A small contrastive audio-text model, trained from scratch: encoder activation silu, 32.4 epochs.
Rows from block 13 of the audio encoder of a small contrastive audio-text model, named by matrix and row number. Each number is 128 + 24 x the weight over its row's rms, rounded and kept within 0 to 255. All counts start at 0. Numbers have three digits each.
Before each channel's rows are labels from the 100 clips, of 14848, where the channel reaches its highest value: "responds to" is what is common among them; "loudest band" is the band of the loudest frequency at the time of the peak. Only what is clearly more common there than usual is listed. The data: struck, bounced, scraped and rolled objects made by modal synthesis. In brackets: how many of the 100.
# conv: pointwise conv (encoder.blocks.13.conv.weight, 192x192x1), inputs 0-95

responds to: medium (94); closed tube (75)
loudest band: 250 to 500 Hz (52)
conv.191:097121071152095150152111157125097172117125130111138139147114122121129154144110119122102133181162167112135147172092129102086067130120135130129126134190099116138172139133111117097147118127117143115163127138133090147140111101110111132122129097162094112133095145132121106150182107063138146124

responds to: thin (high-pass) (100); hard striker (100)
loudest band: 2000 to 4000 Hz (36); 1000 to 2000 Hz (29)
conv.45:125113125075128102092102118118122120112110165129153157182166157130116148130125132115146119101125128150136140110126145123143159099089075175114150144123099106116133130121102135154106095156109101130144145100140120116100111145140120134137118114155110128105109189156118124133112165129108071132

responds to: small (95); square plate (78)
loudest band: 500 to 1000 Hz (61)
conv.148:129086150126142113064104094111108137156152125112108109140123104101131118112077110091164143119130131068102121123140153127135144150203118161159091127151155119139129159150112121142159096132123136115174113109068152125120142154149113120124146152109137120107132135159144112144139131173123140108

responds to: striker: soft (100); muffled (low-pass) (61)
loudest band: 250 to 500 Hz (39)
conv.41:112113070137142167135110130171090142075113110097103138087119164143155114150142106130162133091111174132121121071139125145057160133118169139127118128172093167162109119114176080143182122119165123120125113090107130129127147111110087141128125146141115132148083090150135108120148116133096130137

responds to: muffled (low-pass) (100); hard striker (100); action: bouncing (42)
loudest band: 1000 to 2000 Hz (35)
conv.140:137120111116111128129126136130172119121109125128121175139129086098105108132152135119157137172120105159146114252105108141128114142139125128161140109093113115120126118112072141151127157109136137104125131243125127103133113129102198156132150117136124109143138083119139092101113121106139114142

responds to: striker: hard (100); thin (high-pass) (99); reverberation (90); text has "room" (90)
loudest band: 1000 to 2000 Hz (37); 2000 to 4000 Hz (26)
conv.186:119144127056137113114129099115137101132126135119171122153113136102120081134185158127139128090162100130130146101085141153125145104102118130076146140113154138135142123152106143141123071177138137117188103132112131086123134140138095132122138131140113137114120142157144087105102125108149160122

responds to: clamped rod (98); medium (81)
loudest band: 250 to 500 Hz (63)
conv.15:122110074124146134159137133132114114195142157129155118153137148103116156138109114138125133130143117155091141149095123129106139104092154148162109163089146119121132118129124098090103087137125145090158099133112155128142077136123121176108131126135125125128152097144124151162136118139132189119

responds to: rubber-like damping (95)
loudest band: 4000 to 8000 Hz (25)
conv.146:136138121132168133057146122159104128125138153106144101123143127098116133129134115132086127095139100121128139105124128132127172222111125135122120141152128141148145143121111133124087147118128109100121113117119115186101090192126138119102147116128101129137137046151153111141134105062058131127

responds to: thin (high-pass) (100)
loudest band: 500 to 1000 Hz (46)
conv.129:115120117116100115145109117112096146158059139130124143119135131093135149133141128150127098147116123094091133137140124138125120129116138125045143167141112152129103152132187220129131105112125116113115121099123147102136113135115154137158137127113135133141163239126129097126131134136129103138

responds to: muffled (low-pass) (100); hard striker (100)
loudest band: 1000 to 2000 Hz (29)
conv.162:085162153117135094149116139137085168143105151099123122118143114129105146178120109122148110157111156092112137219121095138124140112102118153083105141165154124164121116141113129122143101100127157109118099197139117133120129180097123104097137118142144128151103140120144145115109124118123124121

responds to: striker: soft (100); rolling (48); scraping (47)
loudest band: 250 to 500 Hz (46)
conv.164:136148107057129103139115153136083112121196145140135123110120113178146108140174102141173125072112128141093115123099115126116133120113110131176123137128133184115112101143130085135131158143112120123120119132143135127107131116103164159124157142128123138103091045146111121133123142126109117136

responds to: thin (high-pass) (53); muffled (low-pass) (47)
loudest band: 500 to 1000 Hz (59)
conv.84:139144149104134107135091124117126075150096142106154125119093163114077146150109102169128122145111135090124138212148126146141130127107137111047083179110118134160115129120142162159122093110114141126108124149122137134144116133116124124121143134153117115129112185093138125107128134110143112123

responds to: small (100); one hit (68)
loudest band: 500 to 1000 Hz (59)
conv.81:185128113117161129109110128130125134118130112144136105133138116144107135155131151110118142121092094095123113129123139162142199120077095116123098195130127155114071130114152125147154136127120139139146112132126116151138139168126137135112102144115137124156155118113115124176112093165019148117

responds to: small (100); hard striker (87); ring (75)
loudest band: 500 to 1000 Hz (54)
conv.61:160126139122158107162086172134139127138111110089120134134142136113107099070114133152123122131102120106131158147142123132157121082142083127137103131143142103177142118133102161131109198154125119116136123118128159119137115178142108140134122173098133133147154150100127159105077116200103124145

responds to: muffled (low-pass) (100); hard striker (97)
loudest band: 1000 to 2000 Hz (34)
conv.25:117119140136117109109156120130133143149116122142166157148138111094141148117152094180145113149140143158118084176083105173139119118128155109119150120127177150100116147129139131110096154165120143147126094216156106129128106118110097110091136114132154080128152150158161101122128095121112120147

responds to: striker: soft (99); large (74); round plate (41)
loudest band: 250 to 500 Hz (45)
conv.171:099116103138104145111104112171097141141133114106153100083137158178112179155116128121179106112123105129095120128075100115140131119147172121092122168157136118148149121129169110102112155088142123112130150147177109126141118125135124100094148151142138111117152155145120119140118171133153115111

responds to: string (100); small (90); one hit (67)
loudest band: 500 to 1000 Hz (55)
conv.57:115111089131147180103159179125131173092152142099118161162138106120141131118118143129126120108123140171118103102108133102167139150185125114141129120219085096114120113084093171123223135149152154140080125115155090089125104095126116139144122156170116107144088140117111149128169094141151120132

responds to: square plate (100); small (99)
loudest band: 500 to 1000 Hz (64)
conv.69:000120114146127143094126117121104186106109143135143141113102167138104145122132126135098139100117154118132120140117117119128159150119125110117146144197155153123129160118120143127045106123135126135119120134112142149132114162142130130136134112134095130148101083123113142134123118189133102169

responds to: thin (high-pass) (65); one hit (42); muffled (low-pass) (35)
loudest band: 500 to 1000 Hz (48)
conv.62:133123105144164170122094119114139162155128130056126147146150121130135153149085122125108128180092149131129126171109128130091138114125136139142095161140146187107128142130152142161080125134137062108124168117085093158121073153090140126098130067135126121122129130102121133111123140120123124118

responds to: membrane (100); medium (100); one hit (66)
loudest band: 250 to 500 Hz (47)
conv.115:104131096111134151153168148107171132142103133149127128120094104116083144143098106106124120115159140104125146146140123136126146161134136148104157160131113144147112140090166119143121126134124142107121110096052131107162131179158136142144151130121126139116113136104087113052148128105139162145

responds to: striker: soft (100); rolling (70); muffled (low-pass) (35)
loudest band: 250 to 500 Hz (43)
conv.128:159084124084146139115109101134100120107139141135133097123134161185167163153102138131130157143119151154104108078130110145129118122124145113116113128130092154128119143152193155124114129104093119136135132086147137101133111117146104129146119169128121114119118183166129052104123116136101096147

responds to: small (94); closed tube (73)
loudest band: 500 to 1000 Hz (65)
conv.181:129134120115176149154156133121075161123114134150130118131145122193138123111126107116088100182117156088091132056098150136135166125152123117178146135135126146124099104114148116122152158140124099134161138080143110160151126164084119128155117150174132124131159121162102116135134082163090134116

responds to: one hit (73); bar (59)
loudest band: 250 to 500 Hz (51)
conv.80:125118052095157138130137132161129116093128156121125139127113139118102117126163111122174108102147171104113103147132091182104156110129169124122088138119107098105157095128144129135143144123142123120127143098116135117131140158100068155114137113113131119129138133115121111130158124181137097113

responds to: steel-like damping (100); bouncing (54)
loudest band: 1000 to 2000 Hz (25)
conv.161:142078117140122120128130140115124128117107105092145164154105129144136126120120088147153172103113116145096164131163102130129127145120119136121139103109177143138116107123110140131115121119064134095137162130105095125133113127116129117156161138130130089151130142125173145140144118136121135144

responds to: white noise (100)
loudest band: 4000 to 8000 Hz (88)
conv.172:143160083114144127122109117133132120119068147152126179115103094098088198145112131115100149110106126090162100100101134067119141093106129145109118154126159129120134141140124122114128108101158093110071103123146134138127116108104161181093061092108100151078102104121139138123115149113131146135

responds to: small (86); one hit (65); membrane (55)
loudest band: 500 to 1000 Hz (51)
conv.113:157116116133189168156087087123135151170146123109106119149128111120121159089113133102120094131109140133117132087104151150117184113103134133106155137155149113118042130094093135166143131128100070119149134141106110139108166174119113071119125129136129107154119130132138132144160128160093114138

responds to: large (96); one hit (80)
loudest band: 250 to 500 Hz (39)
conv.29:157139090125078115115097135113136147167153110138140142130108152127138085130124110126155111079123118116158150165130124131158136107146124123133131121145139095129096159116128135119133116119114098098130126174134176063142110160110145107128148105126113134116122146142158098021148139165143161101

responds to: striker: soft (100); one hit (46); rumble (42)
loudest band: 250 to 500 Hz (43)
conv.77:135124138144168123123088121121089128127119126136122169119114099132123145165121124124154153134156166126115103078099129154123144143138140148181110139125093115134122106159150110077124137122134151096083115079086121135128130126105210127155139107112118137138138037087148107101118130145121132124

responds to: clipping (58); text has "clipped" (58); white noise (46)
loudest band: 4000 to 8000 Hz (39)
conv.50:124126136116115110125133105115123123135141141159118126138121103142172088117132105098124154068111116047181153107112138077136109155116141125132171151124139094185109094138123110092120124134098119109145126110117147130123068102141173147087131111123149137191145138156169138118113135120126115146

responds to: striker: soft (98); action: one hit (46); mains hum (39)
loudest band: 250 to 500 Hz (53)
conv.182:130173125113132141133100120140137120094111173134128156094162110138146134134121134113111164170102126098127144051085120147097127142106144154145124148135147138091113163101151155128124178124123114135096111104095112112147154134061190118135166111124120122135158097135148104101140126153152107114

responds to: hard striker (100); thin (high-pass) (84); action: scraping (48)
loudest band: 2000 to 4000 Hz (36); 1000 to 2000 Hz (28)
conv.102:125126106081112104140115145144147154148127130163104123125128131126159075127142143116133151102127102089096081101057103092134108128120139146150142153135131160137110092177121157130121119145134118095084125107129103125119118129112120121115133118161132130115147150096109170139111137138127122147

responds to: round plate (99); medium (95)
loudest band: 250 to 500 Hz (40)
conv.6:087150152142166104072174134132103104162111132169130109132143126154131122133118111143121168125093127122091115148137134116162130131158143153099092106087147158134114137119124124121080146110140112141105135126110146189125122207138137172129109109098075126105148079122129110189129096158131164120

responds to: white noise (93); muffled (low-pass) (47)
loudest band: 4000 to 8000 Hz (39)
conv.14:115118094152107171117124145121155096106124154100109099140112141135119124147115155098132129100141137156163129119097111165110138119148171132159148158110163170136107141153130159086107111135135139152101146141090107107129046114164096173116132113120159113156149123142140121100115160129136121134

responds to: thin (high-pass) (100); hard striker (100); reverberation (51)
loudest band: 1000 to 2000 Hz (41); 2000 to 4000 Hz (27)
conv.68:118147066135145112128153135120157102157165127109133115170148131122157134116136086162064134126124116128151107119091142142120134086127077157130161131118100090121093120064109165143137136146146181129092115117113093115148095115127177094139102130126106121137126172140151135123116121158083144139

responds to: small (100); string (99); one hit (69)
loudest band: 500 to 1000 Hz (54)
conv.155:164142082154206120107084108114090156078109138134123122087141124126109120135125114100123117136106113116134138123089126131107169118083110124156174150166125128116047134121127087147126124118127155116133143146108142130151114146119116142139103083137137120169121125102120135137083144154018152141

responds to: one hit (82); closed tube (80)
loudest band: 500 to 1000 Hz (56)
conv.184:147166098083148121166118124089103141102155144146110148144096110154152143125121102129102123135121108095075126103104144108121107123156120125156097125133133115122118148120137162133137191121137107116157099125069112105158122187145132162124136113131093142145120147128131124085104132178126145135

responds to: reverberation (74); text has "room" (74); text has "reverberant" (74); muffled (low-pass) (55)
loudest band: 500 to 1000 Hz (47)
conv.67:136118143114117118117124116099107107145184173110092141112124150109160114143170119129109138127104137155088126189112111123100149103177154118098124121108127168166106133140130093154095125112139122151159140111088166118149076115104122131089133059095144113117125154167108126137127190141127130115

responds to: medium (100); round plate (82)
loudest band: 250 to 500 Hz (45)
conv.96:124133114136088136147147168131117131110149142174119139137146187108131130155125104134118102123149157136162136167113110128058015143140110125132117135121106140119181149103153150089122117146115140129105125090113118115134146142142133163111111117109121145076127092102132126117121085107165137151

responds to: muffled (low-pass) (98); hard striker (98)
loudest band: 1000 to 2000 Hz (31)
conv.32:129130090167124147106092120149120137130116132109127123051116142092127161170144121101158135145141143084106141202116129146120119088135143162134120147132148108115152111080141140121098113077123139131128113211131127152125107111136100138124141149153122121108161118139114141096114121144137168133

responds to: clamped rod (98); small (98)
loudest band: 500 to 1000 Hz (56)
conv.7:084131174126146120156102143142120092156125117136106121145144131159117123121124108119104126141142133095131101154144120097128146111096123119132132122068137169146143159118152165158041127136120095115123120144114142199148127129120083106141131130106128162132168089097147145194135144169126176108

responds to: thin (high-pass) (100); striker: soft (86); bouncing (45)
loudest band: 500 to 1000 Hz (58)
conv.12:054134107133111104117115113111129142175113148143120116117127147114140143185170134125128094115137139086125123109100137128132119089166153124042139160162115068119129086135139158118126102095117126129134139133127158154131126144100153138152127082116099098111146158146149137148149186154145142118

responds to: white noise (97)
loudest band: 4000 to 8000 Hz (86)
conv.76:124130104096112152135124116171143133125125147179157095131079165117119134123050155108127078131077142152155094129150143143087131130070113114144090112134102105126106180100120162149123121127120106130137144141132121129142088118136166146171163095149095158094096146156122150131132084135101115155

responds to: hard striker (86); scraping (84); thin (high-pass) (41)
loudest band: 1000 to 2000 Hz (30)
conv.8:140131158115126140129105130116114159142134109170140163151073123160151095156150093128208127112119143136134121124132124094137106132089110128128116089149141140115131139089136105145153107140125113143116123132156092097111138130103161158123099114097146137110100188106138105120112107115147087138

responds to: rubber-like damping (100)
loudest band: 4000 to 8000 Hz (26)
conv.28:132123147163109138118095129135120127135127118124114132126116105121120141096085094136149132155129125107149130148122129201112151255092123144155095107122140125135108141174124141135138118141104136121130118106149136137124130145122126089131135128132146137112150130142145118123108188132143156142

responds to: ring (98); one hit (68)
loudest band: 250 to 500 Hz (45)
conv.97:153135108148121120197141151132109098081123117143099139135149149110115114124117102120125107128156134125089131109122127133125158103153111122117144138080142120170137134115139106106122128111117140122143109145118157108163128238123099142126126138127118118165181103129170083121151121151134112132

responds to: string (99); one hit (77)
loudest band: 250 to 500 Hz (39)
conv.64:215126105118157135035165137123151143160131148149137127139155124112148094111118067100143093136116096135119117125123132140104169115128123139120133128158105128093142118105127158147155105145139149112157105136099153146094118078119103104143123087192108116118123131123113085149126123058133104145

responds to: membrane (100); large (100); one hit (77)
loudest band: 250 to 500 Hz (52)
conv.49:073153127115101130056141119132158128197128124154106125130129125076127152145132117117089129115142142113132155144130128130159162121155143117128152117094130133129128134119146124101117088118137091150142126101128135146125153178117106101126126133103121131131123114148117197131145101204189148140

responds to: medium (96); closed tube (74)
loudest band: 250 to 500 Hz (52)
conv.66:070103165072143157130163145103131180134137115160089071141129138118141154147151107121093113133133141095106130136121133112141118195136143144128119133124138179119174133142082133127115128136089115133105108143104130143118104156121142142124121119124152101129088076145115155116162100120141114151

responds to: hard striker (99); clipping (63); text has "clipped" (63); action: one hit (41)
loudest band: 1000 to 2000 Hz (25)
conv.108:098126054148107135129198122118157133119143135117122141138141107117123135120148114126125115108121139152144124172109130137114149117130140091159134157139144198146111098123096106095105129133132112106166128126135102123114077113090170140087138106155138144122103069119144197129121137104129120117

responds to: muffled (low-pass) (67); one hit (43)
loudest band: 500 to 1000 Hz (49)
conv.158:117142082127145144176150111118115022124154130106111142117129113112134163159114101115126109138133134092136133143086127114127137111120160127142144160018119116147173099132131141115143124115128132107131136159111107157158129107123174126103124049139128133126153129133119119178153144131131137126

responds to: medium (100); one hit (64); bar (55)
loudest band: 250 to 500 Hz (51)
conv.31:116173109131071125119147149108136159148153152123097115161137123146118156126132096115127139134147148073147138122111143165120069117057120108130102111141145138133153132127157112082170114138144131174133110151120115135115142101141081173113145120112146121113091156146128154166127135081167133137

responds to: clipping (100); text has "clipped" (100); striker: soft (96)
loudest band: 500 to 1000 Hz (47)
conv.0:110135090145145144150076132130107127154128168126131161101125168101134163177103140138137122157120132116121143141081126105102121109110106115155094127132141115131157101103125126116162119103154123082116099147115091138109086173140127106126153099133141164143143095109146164140146123124138135138

responds to: rolling (97); thin (high-pass) (55)
loudest band: 1000 to 2000 Hz (29)
conv.119:141107101126121080140129098132135113123144101140124117149111125146157163100156147153144116128087138123103120129110141123158124133125127145108099119135095119149121138095135110133119122162129116087153104121123164125141134128163107127156152145148151120133106164128151134132118126107116142137

responds to: clamped rod (100); one hit (81)
loudest band: 250 to 500 Hz (54)
conv.117:086131129112130147199138117142141163142150137110130134129110122132129126119129131119126131132131097154120103130136118076125126151108120140102156119177124109152164151125129149149107127107124118151115107143133122152177143157124123132135137127136135121123184150124187138075125117193136195135

responds to: scraping (100); striker: soft (90)
loudest band: 500 to 1000 Hz (49)
conv.114:125137124110149139127134160127145125118114119152145110119147135113116087149093119125141141073075132114133132118163115160107145123099135109075076137112157133101135127138167123103133161132118103122087157159106117147154102111130113112104114148110148166126134113134082150107088131129147136108